A small masked spectrogram model, trained from scratch.
Model: 4.38M parameters, encoder norm layernorm, encoder patch size [16, 4], encoder width 192.
Rows from block 0 of the decoder, named by matrix and row number. Rows with one number belong to one attention dimension. Each number is 500 + 50 x the weight over the matrix's rms, rounded and kept within 0 to 999. All counts start at 0. Numbers have three digits each.
# v: attention query, key and value (stacked) (decoder.0.attn.qkv.weight, 384x128, the v third), inputs 0-127
# proj: attention output (decoder.0.attn.proj.weight, 128x128, transposed), outputs 0-127
v.57:484483508517469509591500519554419433611440515544535480458547500464454509564516533535451475369594469525512506571434476601470513549437609536486471485485422491492524470556526455493510524463529521506511531567511521495443464443519531472534518454566486576465544472497515453503437559447495500528502517527477439417485514485467508506558446548491541431520543442522540463457618502361501484466498
proj.57:463463518543470520491406483531489495486550443477427587550387524549446530503503542492517405529479480562460463566527426527497508475491437509514500422548419482518590460595472494478616459556484487512576473489502500510454413544449461621468520476500536611529454505442499525524456488388504545470501505507482542507480590536543542547593542431508394461574500432474462542436525561462588447520626
v.58:387550530447473469524451558419465517504499584424524522491471533471424515568515569433525545455455519489468541463498512490552612518487472453530517530579592546499525603531540284550528544630454506508504510511501562531544492444482576571458511523492442493476534451560427465462473445458460544432501507514509523555435512502483461485460505414557517511495488394411486412448590384492462560547537
proj.58:457546485437435546383452523461519577440464581507491470493587510364507477477578484495593548513463501526531469514517548382481431520483548468407496506466424574473513428553533493559516430416508516524507478495586436547503506523550455501457598522509506480497556396500524563496431605552553483529497487485551450500462509535545480421488562452630382552502426538531498565387575569516401492418543
v.59:487410504431497448476515429490516528503471485482479530548619441548450549571515436407453498492553508470493477537487450433473560514520601460449536399653597497473625501455529448535422522457546511505504497537502444507525530532519425575461543521554465502503477471490574499492477464405568574498506498508513430531519495488520496442563470555449593449511484524503492518485464485374458496547538
proj.59:538515403536462465538543469500450526563521519558482515464509566439555415416551581514454595495535507508591407492529461487490452485558544460471526535424509475495449505461463537522536483455520458511499490452565491534532478503514500529441487541460541512543433457550429576519544463356547585490514487504542540496508480519608380502433558449531410544543518481571521520455491524501553382468530
v.60:474456436506529511533467422430472535449541433510563565536438524515477451477564518614465456502497389560503496494454506549508556459522499518433478577540494491521551454501419456521530371465553499500497496514505470576430631519507489445460547564570544466440477408462542501433445455530507590520500496501507466540505455430637516541396559493520476479483614509506391500531525622454488508464567
proj.60:529472500395486467551483510486449526527540443474460588557513464554464448376439473526540504587476500554486513507502525542454501548474451493552434461487399527493602579560475493429483520534548603506481451502559487510534527503483456380542537555511599524416511395463486473510472466573501456442506528488586520493593440480507429468454439490544577529494522455465547545573461546520430476455470
v.61:466493559496548480449620587576573531421533434459527480478517411450385500501472529578495493524481474531509510473511442585476465454459462549475461547471583485449595400495451574629473505587457428508504498472536517558448418524532486497506557384560445524515518657519469399545508475541550474491504512511517592441532523367532543544456471533572520404409564465507468467535438438462549511593516
proj.61:458540600522461498548476552527507470481459496613453510500488538476535490479440509433545476459526489562541495547554505499498442519401408466541498462425573363548446464544503419534548499621388560502464484475500571559492502380533519507519518484480428504540503537420490503420441511575432513575488492457515546506442460471451603545508440611407572563548483432469547460489512595512583534489483
v.62:460495521518509444462526513466583453477618509466405518546424567506476437448560444473438528544569559545511536456545504526558636510577493472585479524430475525567511540425453457511513559464559469503494497509506555393537485436526463454564459440486520506484536451553489486534517399545523514404511500514507511472466485559498482470472410468504543502446503490442492526462584484446563542576488
proj.62:528421510552498659467432533470499520560515459591584345506508442486473491463502461495486459509492486521495489436414526517540429606477499485405525540421507482420445516500467452616485340498456601498479532517476445557472574475553510476404534587496535507488507522530472479556447473599524524587496486507496471528479463457525519512629435500486494463520548486503516482580510501418534488454513
v.63:517492516494352512517556504427590464548481571563467575501507514438463551466543481561461573432393517428601483466532500497512527466442493590443424527470462523522499492576519449523509599528546526506511519531527431479476382478570451471454491543491534570416561550536555588475486567365456421459507508505479459422561424535555453489524511536640550463491431564525424501480455442533547449518506
proj.63:409491510514539535503456541425540562478564562581498550567560485409468519574554594514524411527484497525550542527517396492453500567462501329468443544509402528499505532471452496510484503464634465524498522500452527627424478499499539533514542436512470473508540424466521481477526398524457447514516505462470520520499432484524525583489494513487496470588563482561449501561590432399507463464507
v.64:492472506479466570456337535503449465472475527546542595498495457519520517493581559494611483444505551500458564501529468458523551526431473511646558547470504523441397594548509545370518603540643429492485483472531541372534595382658561456443458356481480601507376498417499404473463464555537525477499484504518516460475507554571461461409572474474548573480471507483486555516493587607406520381392
proj.64:509460486528482480524493513548487431494495516549492418668438496504476485488482469394635514482456496447474509588560399530406535497484430384487547428486619397601495452528597517403509461583512553503528474514470481575467418575559500513521492527486477464420432461480527449620601392476443449374495538473502523511644443501452430548549524487519545480514442536536589535418559522536468461511573
v.65:524549439479444486470413529508441597437471540568513478460495567437532546446527526541448455622560523511388398423457651654540444497542492458604517544494449567530377567487536411575503540569430417495499510465484517462493493408511500544569461643566544488565508382419477605628448448529314477501484506474474560427497614446500466483463554545531457453608412448510381598520530504450477485433539
proj.65:513476491565432495532491439428560424533524494514486559521553481557476549368515516577404507497502504512497454509439444502509636481466567466543585424474483504493583426475490577553517490475470527502523461473547546570515514490544360605458589433580512466543391452541363538604456566515543443500514482551548569533491454440527538503472628427481551346424536498444367465508519489467447530603493
v.66:401616412583481481458503410501581457480487510412409401576606506522349501442497595458590543522590447611481582348464441502658587504444496416373325432533516500471412452508520543580528560508556550492499523501442568414527550588459417449484443559562468576500513526511480427478480458488440494575497501507472517487567440524500470486497435528533468395565596488553455617480452533560497611488569
proj.66:462528502464479554460640435437462618597529451576512489569402564594427471479531477363535443419465475541494504610522535413458554451570488470516624625497500594488479559606421458425396495430582544508518444534467447407568509446487425467458552440525495467514631466505590476483476601447446506529493506478476393514505487461506499557570500520399538398439584560490410559465475491538532452522499
v.67:499618534528457572502579460494439428557485534384529430416550472386534550492518551529571525558550444477464389660353477494489503552589481532459416436512470549551533579543426503461357460519563462503512506511486479466411439507459626494474462589586458471479576586523519425522540569433441375535493492501472492441505440666459520541385604420491566540478414582446442442521474512626393545544590
proj.67:517457473479451544514523547545486443594550562454421491536437467474586526504593490539379543490427483535571554475472545363497473577490455466548507532486465426432469534557505564461530452533505489508455526460547515533406429491320580470550470591479570534452483442586504533501568614568419549517526519439533537447408484529548472491640491421490548491604519444410425537424418483551541496529485
v.68:571525437647456642551544480563541543466604428438480534536474538589465496510485412576587509585544514468432545428541430516538484637489449497511567429392547607683573494545486437548528570529390515495490487508588509547445492487508484574526468477431496446490405453440468465551466429446451444477505508524560482504394448547533575421519444524424444477458504464466589539339452665421553430463387
proj.68:519422464481536412488410548539469579454546487372547555544482495483517513518548512555608472520536483512497513526475483473595484428478552480446528430593547513586457554532428456523440569490547428504544503523479370535550435602526528426466542458453522545468446460593377459528444529544537482497493478522453480451675488494444469421448505494555573549558543369473352591544449452545516562504564
v.69:485577422586547481569516389496467507498463575537567525557466588435475431462491455735541443492502584391619389466527574521556420514489596486454532518523448399494526525530494374460379398505480443496507504531484516444562445550506513527534461346504476559410431593606441518502441424440507399520503523517508467509542449464517568600531448604504499595623567440508439502483524490519466582439432
proj.69:505466557512466616591508450478588457494480513579505459505609546444595499399449565361536587447506516528531570491404504463568450542475548505560533484481461478519438458361502437546497468566473608508490528478560509431560466514408603433447399533490586496477491482406554462469466508448514584447504434479500494427486476496543480487420639571579475584439499431441460498543474539524556394541596
v.70:553441551432467442476431433646609572468680499444429567516552493547559579404477543553531378502527515476500469575609544480498468524430402540305445556590470569497467534516458486497518591559545385502498484515501417528504493570430514547596348445481455574515561546482488464496523493535482560382504508525523430584437597488557497434456465544461459450481409400592461488471495472555451482510594
proj.70:498560480421480582572426504421445499463550475492516479488477470572479467528472495534422645359454500439521597574493479437345463532436524458491485453406413532556574533527549451428392676501444516510513560522464606480476526466526482525461531546486469571533529514598452498545593471505587535531503513432432566436519512458485587434465462494560406522464667483527559492568504441463499527541437
v.71:451499534495485512511549455526499444510461551497630473429416478546486464443489442464551573447517535602427571566589420533518497461487472515481494582617515492481550513466456501529420514473470564504505495481531529551486381531552357589428450551582416515472536433597551516679461555495632477296509502503517537472511376552500456455610588457467377588564565433389437514531485483559478402466443
proj.71:484571492501563570497483503566462548645519574476556455530582495446524529428573388490361509452558577498434456516505565585491455524367378488495484409525494555460418513499552471501471497517544458485477532519471520389435592556592523425452481405479518568431475491425496570452501489478549577379492473533484472487519455564615565478533480516501555415555555437516475453461481482572476520542559
v.72:469650434459457447546488537566466595463577476462483582469448678518643475605476533591464464439552517575421432376554423363478574432575537476552382505472505628531500493407527555485496542398438570494486503524509479509545418345531473447546422484559447467466504522510569422410537555461630371543501510521522441535454474482482477552550561443514597499493475473418473568559571470515500546461439
proj.72:567410535487518376492578465585449426535503671585487425502514456472540500500538470573470522460488507478467607500454509464514438549457534542559533532588487537453444457449605484415591510355502544529552493502517469555406471592547496404582510475422443406554634493467497452494430488455520601534506501440477513453456570505525516419367482444443384499478484457481484500544657504479526628530543
v.73:550499412567528600493414580645506509494414375438515487455469418638469564545473463547535557486474591445390532516677499560515491506605653579532333519511417488327569493429413506504416551466576521505492532505467462469447576508466521514566500494390541493572551509462487490467491544488455474435505488491470458507532458593507576485454391563618596451550476479457486427548513421389526469492529
proj.73:500495486551435471442470578634442534490500626505453437522500435483428452490497425404487467462486453484521577467596433540495441608529533568419496518475394415446537426458428437460523513527477467497546432517489481463570488445457494446535617469584486522586490523536498557621575586565582538503491527513508493464572467528492412537519627502389534540541563570476476355483443474484497567418490
v.74:593461489393554562499484599467499502534414568544528479479555561495536533537450493373562543405533523433470410495456400434530443524413510552486514480450539512460431438452560445468490509676395550495508516506521447463455534606452424476576639408536595595598494472581539393467476486448476499564502516503497489435562530599531396552462558494498463499555456562586544540474402498505474441520393
proj.74:484535537485472581477491525529427584614503409632475459504478488613505517509498478560588507505467515620533445408544500546538498566562534581500478424492434467409480535447527515435444536428482644517493458452527460563402563469487486496408443484419449517524493566557471577442492462636602400442488438474485495450425575446428510377545547523626523478572471450472487563530551398468514517408543
v.75:596499484439520407509656493571583486491530438549572417489377480444501391431505443510506493535448532467409544395374485476527619551502544508616517383493508563526499572507497428443556604617490541511503490524511532441526466557490442525502447437407556496524547563501480504561553588541560556428505504526530471529477442552531528428461559427548413423448535540617397516425495290447487603629427
proj.75:502523498416560553521447424445548585445519515431388523528572647474439447479513477556495503523457491475518526518499451515493533583609523480543543616526476442542382437470450457526407445462548497479465555535574486455580454426543457534503430511480457544559489594551514585569508368501439549538500517475518460443433522497499560444422503469525580589658406546479487394460542514461362528579519
v.76:533493583423589526509531500533389410552484472614536545457533520541463444496614419594614593460540485479438545390495518450593550484518463498479575533567426517520554475584569618324477477491564475493496508452491594421523490526304554459507551606558392476454472488483461452531496528522514516425509487481460601424497483444517540503576525532309580422525364522553543444477551449429509435462554
proj.76:407649451428572457358573520437490426497552539427468466524494504504509600446404611538545445501568518512565467455587453418474530566427467546411507506439461498510460602554539475510419542590483440504504462493555504507471528402494454620488511505576501463540421461464521453488458448491470489550498552510574558412571532494515409495461481428525492530490458338465567468577622583559511460531629
v.77:534463610541445472433526583542542486538516536525408492452446415573545557564511405429508489378483493457531362510429538552629513505603484482465448580579615497629502479468533571410433611527472566503484491523509394416545485530466400465565555537514434449445427475613488481478574499595522471368500490504498402520468642477432500517466443588562495505422501412482363512499556595532419432552458
proj.77:522448368554505461438463481466655617460437382503471513536430551413572495551472444485535513422545441535493570486496444538478583524393505465530541509489460563370554470553598525539527500487573575484534503542520625471563547609482451517562569488517390573442535454454534462438451483521499436540499559518542573455544460490484373600526452593531440627513489527549410472438406427459525470424521
v.78:482494470358534462430455471449509471424476599486480534508461478514491419462662444487428396654557431552449533545516500357568498550454530420476509510357567573592563482542428439498456543485487476504501515477453479473422458517400503493566586441448589631565481526586452560586646392498566345527502478466457505473486517489629483529440470589542530527609511455487645477623536480541537426533497
proj.78:488386602608437469388549624507489527439458370402419401479523530422552577536354430571489527475517476490524545521513494475549571402528375471536517464601489567440471631482480473455563563461548511482502505531432516444534450545572590624457494583513498527556543563413454456492581532512520531498489522536463485545498563512480620527508543427563465372492491441507452439502481538565396411400479
v.79:499545593430567529452498513391428474592494416520534549504450623467537508360357472499544469537539574470456487433537479464423598480587438475579394467576620407399483484453496428588522526411559557505494488505568473568416481593476532567527474482466440455552432557560519434568469568416461566523496489521511527407522565410590476507451490454582516553476510443613430405546532644564514511553492
proj.79:480439641447585472585492485546471578439440556493408529558453535564406409466472386474443583493478543541520429435629545406424546472394552532471511463539537512451451574579463489522600420507506483494494533478484506448522478535472591483485506503411478532527382447580544457443487476494551488486514544460542524566402550562463465531553624603463493451469512552502474456491587490367524501564532
v.80:565555436520533449505497414414553472501467476588478426471495558522507440547576448544429535449549463505528491558326443472570488494537491514528475534467552486523555489428445441566523512470550467501494505516527550406569628423458552478479570577486506510432494473518521501501505453461415558572504513517517512472522440577526437471524518465483578403492495450542429459541488526512474466528550
proj.80:446507532519544511520509544562464454499495581510545461457482518422534572563530426416490460559545525461529396429449515585523502573475575440473470546559511401414467526476458552602391590522490412489499498544492597508534421592404496591583485416458498535493488588553536443459508438550472526548490475548481514471453417454492522483446466417517479441471555644538543500426515441389530521474481
v.81:547477400568506462509521468465440453499634431520500460472471527507462545429522462551499510474519490509440467521587497483465480450442489503402479437507585437514589595559505534516471599516460505493507507473541532474467520502515591553504515524462447512460498486448524511541510487490494547462502502486511538435506526464567484620465544546462514481487574411497374484537574465503422479519593
proj.81:467465528447550539523516463513428551511388481503403473511497435477561463537531497441481489463495451504455469551489514571487557469605446515515532564502502534446497525420567494547485497520549475514541470493468522495481488483533466512430580441473498549454510506461548548542444488516548573487483504443449528458577544489491513463451535417492559545546463545543579555474504448535532467471386
v.82:545508497510497496512541505464434508536491466489497508474503501526455438503432524461511456484592527480555528535462495546492563573517485538513536606441464447508491550468458472437451463563452474489493487483511467477543531525475449522488456510537598466533504538483470458521522544548533514444513511519537490483551451443519505587522460445548486448450481480523519504523496567589412500522470
proj.82:476435482491452551572551517412493481499420482482529487532526535522458461506456507404537537448524444486445510492476466500439434526511469469526452563475468524534456534533531552489548475546524418505533491513537521626447496489575525462488549457512455486532564544500469490452562512475520505495496499522528549561549512492517517581440502487516472471431460492524509525563476476511422532489474
v.83:474519442475504439498457500475679470519560529540494498502515494480612477564507565605510488501425501387490504555507449566434551492618471526489560512499528551537458444513458488472502507484575452513497501550501546474533578453525386525418439458541556513514483470448409507487494424461483508441493520512523482535493432540468510502571494484503418515497461481472532444564457425598507477538541
proj.83:511459526491490489435602537485529622457525470513473506561559557480550504426557504564469509520454507468473465536602501458616427513479554520518527503602462458509475535437575537513576504508564457508430526441517504550519511534528511434543466553613512444501386615589492411512491488523496481459518465480521496513422494432464406550511425446461438397528554503550487488470523392417514418509433
v.84:495481588480541488464467445468452529501575502446535459520577468516491477505460476542424441496496513443448534481492507505490577492409499486589550438516568509459475539530495488461532432455507590495495521505450538451492504497557533459581538480476595428467537470566564544520523523511424526494499508507463507517468571512495450477436484494449595477517476523440480480489485552503521517556505
proj.84:471556510509447457526529472538499477476460520583479520490463536467466467451526425418531508461510496531497486448452460587416438566468484550547512461500582564476501542468440469579416455573516539479537541539452488481510506489480507525492538520527478519518525584468419466444496516459535574522501505534469497450522559540533544479467513533436524495517521473348484570564539484538541461549449
v.85:421499475482463456580529506464529514550514469596482590473523511453526458504522564424572484426517466474556456552457462544438512524454574565509542539503533408473552432531549595544464476491467583519498473462557527562502506494432498527458426509382535561489501469470606414513538543536500489480507504501555572482477488453526402548512368440368487511533471431581465435493493542415550367586449
proj.85:495442594451456510476568587460548480545515418487483512473456420497549478576464480391481436572523472534520519518512497476359457477485493467451556566560495363519543456537565602523547657491565547488455448458511515497457508533504507540546510467405505477535461562493483577509477479540547456425483447506488520411524427506497613432508514495470520526518455455410522589499475540612438543573418
v.86:472518496588452463514447401429457472501496495499515506545558483504577447482450518395380534460512469514592549523514507528470486581437552478514520528507462490467506498469506505466506563399508404499520537535436501472502466438529560506502459497489542527458490490501549603646568528487481558503494509496445464494461548486546459523582427512586541541557460528516390466429473548504609457470420
proj.86:496494581466424534494567564440546496502556416650479554550546518447491436587445559462467530506652437521535544463549621498483542526511503474358424503498493538505535513466563519472485511480438422524478518493556438584482469433483489386548472483568500441569544455544478524390475500515443418415521476463495489442516442475439550496475524564431463536605442552493512490539505566565472509485570
v.87:521474478507510470527532485501524475527444620390487503551497542470515487517479492556430512508505538558530521473476550501493409421491530567511520518497566540400546476490520464475464493528535461505478483497530491446502449525486507535450513485535490468625454573553440395517424479501515455457502497512531505431505551454411539538552491474490453486407570525465499463550531444580474569557532
proj.87:503471452494504481565395426444500541486559506427490443522441447536452578509542514630497476496504480506548438423526493521475421423513449610446520514458506480565449402493556539376527426477548437496527505513503512517533578465495433553464431493445615516531520498533560489564472505443476568448518511512480516483542550488511475535490606502599491511548636466499472539575555511502502490431454
v.88:508597442411486445535486550490522490439475545550569466468543486492583517544575494584505574529459434445549452507538455516509570501461453435505478510534475426619543472527497515535559595580522535494501512486519516538438433429425510465482450548549530537566504401445524478521467507444427499460506492503499508452442441461553487536419494477599594574572395473465402464398496499474549488566481
proj.88:477571455528584474495536534494502527522451514543595466499590486451647450507539509469464509390496541400557436538540447433544482413497543523455534437420452539559532457501496498580519561549531623505507540485444480516543465535488513492552404502412526524540433580459499493528506419456533468500504450511441487576493514482444614418517558479315536512451478525499456468506472525508584545495433
v.89:471510461433496451509478537549424462518466461483550534469411484509506472539582461579532461487499447520526487456543454496420553489533453535457552380497561565422529431477539497436558429471575480510502511503483463539442454453523508471421526566536562612481579503540463508517466645428485488481486487495455497472526481496513503504548499514554395510460509562522504484489469454565550454501522
proj.89:513462503549578463501545523390453504533481517501469396614571461471486491484546485546475432470520496559558501592406465453502388457436490575507465521404494484519562541457484540470579592500552507492482451470550505491540509513471527445494516515485523490483498495480544453498420424543425433517490479498566522492560443464463529568566560493530576514491578532539419578538523452441499550409462
v.90:509512579458431527484501512498522547511445489453524507436568478495510582525485382498643507523474574410433453438512558567596469462468525408499491527481483480441400474499503472560407518448477493506505501513529540592481561461488498600420547517522467487483440493479457578491421521531528402502498504530547527519498433502519434531554455483443474526470405554558629488595537552509509525550554
proj.90:521480548444517453581533471578526536525429530428571541414494597470511423560500492454470539465570519456547526556498480603525571564493511581479506537469548539524384530576427593473483512461463524473464521447477451501483553424516487495566528460500472507522400701470409419574456568481487513538496440545469543474581432458512449479536408537481553467439432503463527541508399424487511415433540
v.91:555490487465510563562481495389431444431571551479576436538555466498545572533476485570421483513537475475498517543578533439506447531475509479469466532560601455496507567491437355509476403533489520506491483492573488554488506592470543505546472624492513501453518467537543423454466479529475535450495502517567490462475498547508450483470534496413577510464533517464528531405522513489535487493522
proj.91:477554547534412473341508521575459506533498465479464405577493465576454501549527488553426594501576521524564512599566429568487473470505461557616523486417436583442467456520446495538522444573503537496540457508523536495510383495440466462541506431441550544458547580429500478496575431401474478600492532488528553487538460471568529381535447455481520542428478569492466496396581566469578464434499
v.92:546583464501454517549448583500515467595524438492537514436506583489508392512428577519514405504507497573485554454535549552458503448459497522507545584491527518547529542471477490499570467492478500494503496475389536443592491400473550489587497586509583469566497415554513468506595513437458487449491511476444530571482571511509490495412528422478513476639440388505471372507498519542424406442444
proj.92:431522461477544504535584432467558484505415415493493494640465531483525413479560577443457468521491472523600605469500476515521467471469503439572448517534519442541514490546477435552544479420509447469438542492443496484482461514433543543488553443543482545457598460489554559496533459577534477467502514512479497518513481501502523458464571502518526481577547446571463472461501514569510585421464
v.93:543503517483476414490456523445427356469586533488504456426611592354482571550525482466520537569536476541509467518558568486482449604563593460468529471461595475421534452422499486468433512577486377506491524546554533450559478387494521514502555455527560565529503481390468486503563495510525535512495511530508466465518428536494563456541383520525526474545471534539434555545480520457516524518481
proj.93:528429591464578508501441477459517546604455482486507446423442519562465479546435540506467519491581524557601515523496580429440416382566546549527505556481426499515537492487564565502542444547583404514441458443512524503506512576506542417587386438571503555475438487486542472434508449465460496447507493487537504456561421492374532507521446473548527474495528437546445519535531560485459535548481
v.94:532514389487462472430530469420455471495420493459538530516489436561443504502530592386534531553559443554448483411433576474505467535548535469508455589543583520576500449521484474488578609527568421517488496516537571513508476532500565527468518527506471478527400535362531479447492548551554432526503498518529527510434552471454557463569528508523470524499541537511500481407386401541507579459389
proj.94:500559410503521476529508480548500489496516495583611462552476534602509462491484501520393562558584529338439528423580481544499584555502486609426512618558404573417524489450481563452447453472495447489468446505509454513492500514505521494475470575461427501563494414455400515399524545411538499496498495545550430515542412461440566444522529529531487472524547452601528490489454565499495497485460
v.95:568467470551541557503551489538585445569459507603489494486476539448489497490404472563496531501510468473535515443491558492523496563493428509507426476511459515507470426607454540457504540429499545503507494520537466496420527500610540476478525456568524446515435507506413531471390546454571419484506499491519511451530511546564473518535500535553523467483570481518421408424544518529544400533475
proj.95:480527502608541421482512448401548378490536492565584410491548551403524449541585537489509466502505508524537559537495553464495540450416487436572480414496438499468521526534451459502502561508505598505487532494515445533473461431572479485506493483558528527536477502595520586548469580508577500417513479514479450472430505565494489519509382491386416537550521576491558516495537414467496395410529
v.96:475557524402519576589387544452518425594487426550537550524518519427440394440459590466489537427498533487561509537496575491523486438576531527457413395569472497563430416464566511502491433552666547503511502504446484581421486527531541434546475557482540514380450567473537485450558507625514478557503514477479494576473513542428534502516607431466548562418544446541442480417476495569517513435444
proj.96:515408546522516575531511592424479615524431428415548527456573473422516484500440484488417424496484457531559525493400529496584431491504519503559598478514534531571464508530463448480482472476437515474460597519490431493530553499527466583486480486493480548555492524551503503536496489498544515491488430550438441492539476516470592486432557466408485585562511521564567550407464530403493495507469
v.97:536500463484522533584458504616494503425497521610574487452549535477506558501488572631463507485583474553440514492506478517468447447543594488486436507550574573471412406456508506542536485534479476500537491505498462536464409517516446484532527511491489460561580412437436504481516476444402496527497529514473518433540516463521473523478560513486481480538468498469463581517553464476488520391446
proj.97:558408571414448502337523476348452576491558615524552532467415537452617518431508421539477523511568462479536426504432398556510463549450482525546564537469546517505482508444534453444526486523534452498371611498512549562484523435559649497540530556570454518561508531424494526553500504545494407509524490421507492507471441588473473522496449481461466549613487509497467457408530419513565519553459
v.98:426535542502507487528589532483514505436547539430439488466470472394457504570456509513494524601554510481539477469564548515551569445467567558556503606441521462611538426381449492391474599569396455503497522497485489461543489447505510533493470506527520454365602567592417485472563484516525526458510510497490490485557467555513451459419552499554433546397552574410478593517513463495468478474491
proj.98:493538536494428471435442515485529543466565395455478516464464465480499499518566401539468444597544492487483453549587494503501569571486439575454455539510523513515567453510488452463553559607451474496505499492421483512454528470449510515524469552466456504531469582579511523486542481496519525407493455510434480571500498503609499476497518487492492501401531478435430536563495558546496534536583
v.99:443460629481510471512504545416472456575472571531420570490578410410555576546528558406507445478569501589461531567497435416572557504355404492426550450474540593549484496557412447455422440546561437503503472501518454543492549519499509439462521409541424571525457453491433449504447564520497515473505519488542478540493510522486515466479448538456513592513552502559511443536479521477494509534588
proj.99:507428488476529582539481503554550517512560590398448484519477511536429540452589567449531434522493524391587540545479475539440570424503681510449507468529482496496425450427522537520437578463526586484444601500440419495534459524476591479482447566517517519438496474455468484503465468519470451539504438541475432602486506566481526460473479486416453498486635503525458444521556465555379530444564
v.100:565406455583533519469641614484505438555527476489372515526488445486567598430488467535565485482476514512432542533510521507575434414514567492430469564534585400493518431456462485493532568473485444493496509486495480482413575578472521557522529449486404559446545442409548536473528457477516459480494478514499508495463600518525456623506491527501583626450541478512436433448420410449503593471460
proj.100:553421525515437460461556550540536559493570547460526532472470475499512484551566536577527413512452497467555486520381495583400485451529535488492478533476518452527564512525496546598577548504400499532580434544526515546421445531480491514474484499487493462500458437493524504476437401433496392513496540449503451512433478469510520555498473484495552504431452477552477598447467476549413504584559
v.101:454584508469594511428471498491545486505427604395438575477568479579462460419571564529472497511560495531554493436512470404489547503583469607497585498422490477499481404482497505563504437527528540488473475419507427489508598350497385470556517505573560481538515418563564380455499464519528516568501454465498509542468599381492543550526482524472528432484455530526498560561527534480462424445503
proj.101:490568473459505569539488546507647481438493610409514439470448476491450496522456549487462529518508539462576436452439521456504503578503493518567585524520476465448498478496475482524554431441454512490608540573477569494495479404531424448488430540480500540479594509506481482539410424589504602588498556553463526521437471552548450471426559547450517498531507494553480466463607442540502465432428
v.102:500457519459499508482401607507476594462525506495545483588458440542450528452496460475528496526431430511502547493466509531537563502521407406571521528528549581424451512414522518545529632520575425505506491492483553554446522466433481549521568584433546471435439433463434580532516508453488470447483488504486565490493481491485436475467419481520553516419513528486538577551551507555495537430499
proj.102:479476467564656524550468580443478461512486554504561500469456511553616428584539569544464600525394505528470543464544464560531478405603425600563505556485565524433497493497480457557482442522411566512495500421543490414453463484380493477472482418503602512440495368497453572550463532523453401447533539428530561468529494569576468494464511482478436518478525541504566404550551555495490419487526
v.103:428511512604549501467492502520537412566358569628480514424480382423562545562486551535446469473447524521469572473471513497551555549559461508528515437476607521463485537487481414479458379691498535511491484496495481403575553371629523447517515505491449459515428484455509548544507478608396548577497514471493479466575499577372446542557446488540480522544515565463448433590462512484464508417452
proj.103:516460505477563437529470410546531499478569505505541533466596531402539447580461512534472526465453482458556611553544514523444510547534438583435359514463574427537509561504440461423521616504511520474491600489490463463510504461467427531423496536406466541493649514606476485365581410609543540569496437535420518409540459520560424506523523428496471502468503513566474466456484502533513470552470
v.104:476536535452516497502479496480592532474470473484499465597509514526498572539465372485491507449421512466508469452496540446513455468498488403593446566490444513506430495462566538449485519497543470500511525573475540454636472545453501471521551519517480487465492540497456452466543549587500410462495541530514430548528454486500550501408410534492502557488554437577493457519598489568473529606477
proj.104:456568579497531467501531540565519496486513507441581446472501454584533500451421482610481421533424547547505450547577489472473524571478443400489553471553504529507506575409443511497564566487462531503458478516486453457493485503449450381617530515509569540476490546588530462606556481499523454411501451510492411508505447542457536579477511535572500526404474426504471534533484486541434508492445
v.105:494495521532473470535485406578496548424534421448534539458521413455524587466596498528597421462556459501592501582455501533519470592468435622517542552418398445466433432492545432413512494565493369509514493509507527503512553416403532562529437627456525449469497483498511427432474475592497622427501493498495512510487452477504501544473594515481474451548504546669547631520486535522472437459442
proj.105:455553575478577466440366535609551509573450498508465499421477515455484489508536519457490475488488542483502487572506575500534411517524546635597517459438524507495425442452459421481444419462493455495456517478500491491519552496482597504552521466529478532579427488523481503386516481500571505462509525482545487583506486545520551604554638483433347568481523471469423436562485515501511509465504
v.106:543426572598497326478652559421506504470429540452424454486483506457532480487446461478394486571512490576509534537422527519596417409483474486498474493505461486475508494561411474536546519453528431508494499530510506573467524566554473483520523495517477553518504538464517447562524426471503568533505516496519466553497419518500619489455433502512536510462537465496413585500430602455562552551595
proj.106:538492411535594360512483510501459529434537561550473495569550568495472469499507494552490444482504517455488502534451519487521555484570439531512514513522476448490514444513562526462526545469433437489526527517504421509442504465585443475515484467564508526477526526402496402537467523488563482536497460582478467490522576507548382511435572472477549399436487437525488568501429567556487545544599
v.107:472480538578583470528433524465428560549492660622548465527477507365569528590434432585403436536558522457614516462468596517417485572486554489571625578476440420444466518489479528543461456524486415481518505511539508511553454436447435402456468490587478492497466518513543506579426521459531482522500489527512491496438435475448535436496471492498536615492565480531395405545599486388451507527649
proj.107:530499491465515496386546523516504442574421398560461419493559494448468541482558463544497509452532530485357601578512433513549527500546528511429459559464583505406405430432476470435429570451485531522484429590504507421501561470526505497537589567503318541473622446586464517489462571529513474534473591436537406457543493514501542484575461590457601543469555462575456527500520435540461619462474
v.108:497513452508503410488615534574476570457547456590565583565515471487509514315497561521537452477513486528551454549431476484501480525515510554471553539573531484495492536523496562444497629513485446521522485546534510497469516439553412468444488468513465543465499429487487506382618442484532480517508552466532446475476495366558539533470443511471516487478468417513489509488500461508427536546528
proj.108:493518490503556489455558556545513490492497485476509397543471529476395580467525534519451511555456501534483447485478493499529508547503535573589508456498513435464534524512496502546470470462464511432354639455557491497428402550472486405493562535567465566498611484511514536440547481437486444531499395647529532429455475486449555589515547507429518378513493501507496520457488550533494515405497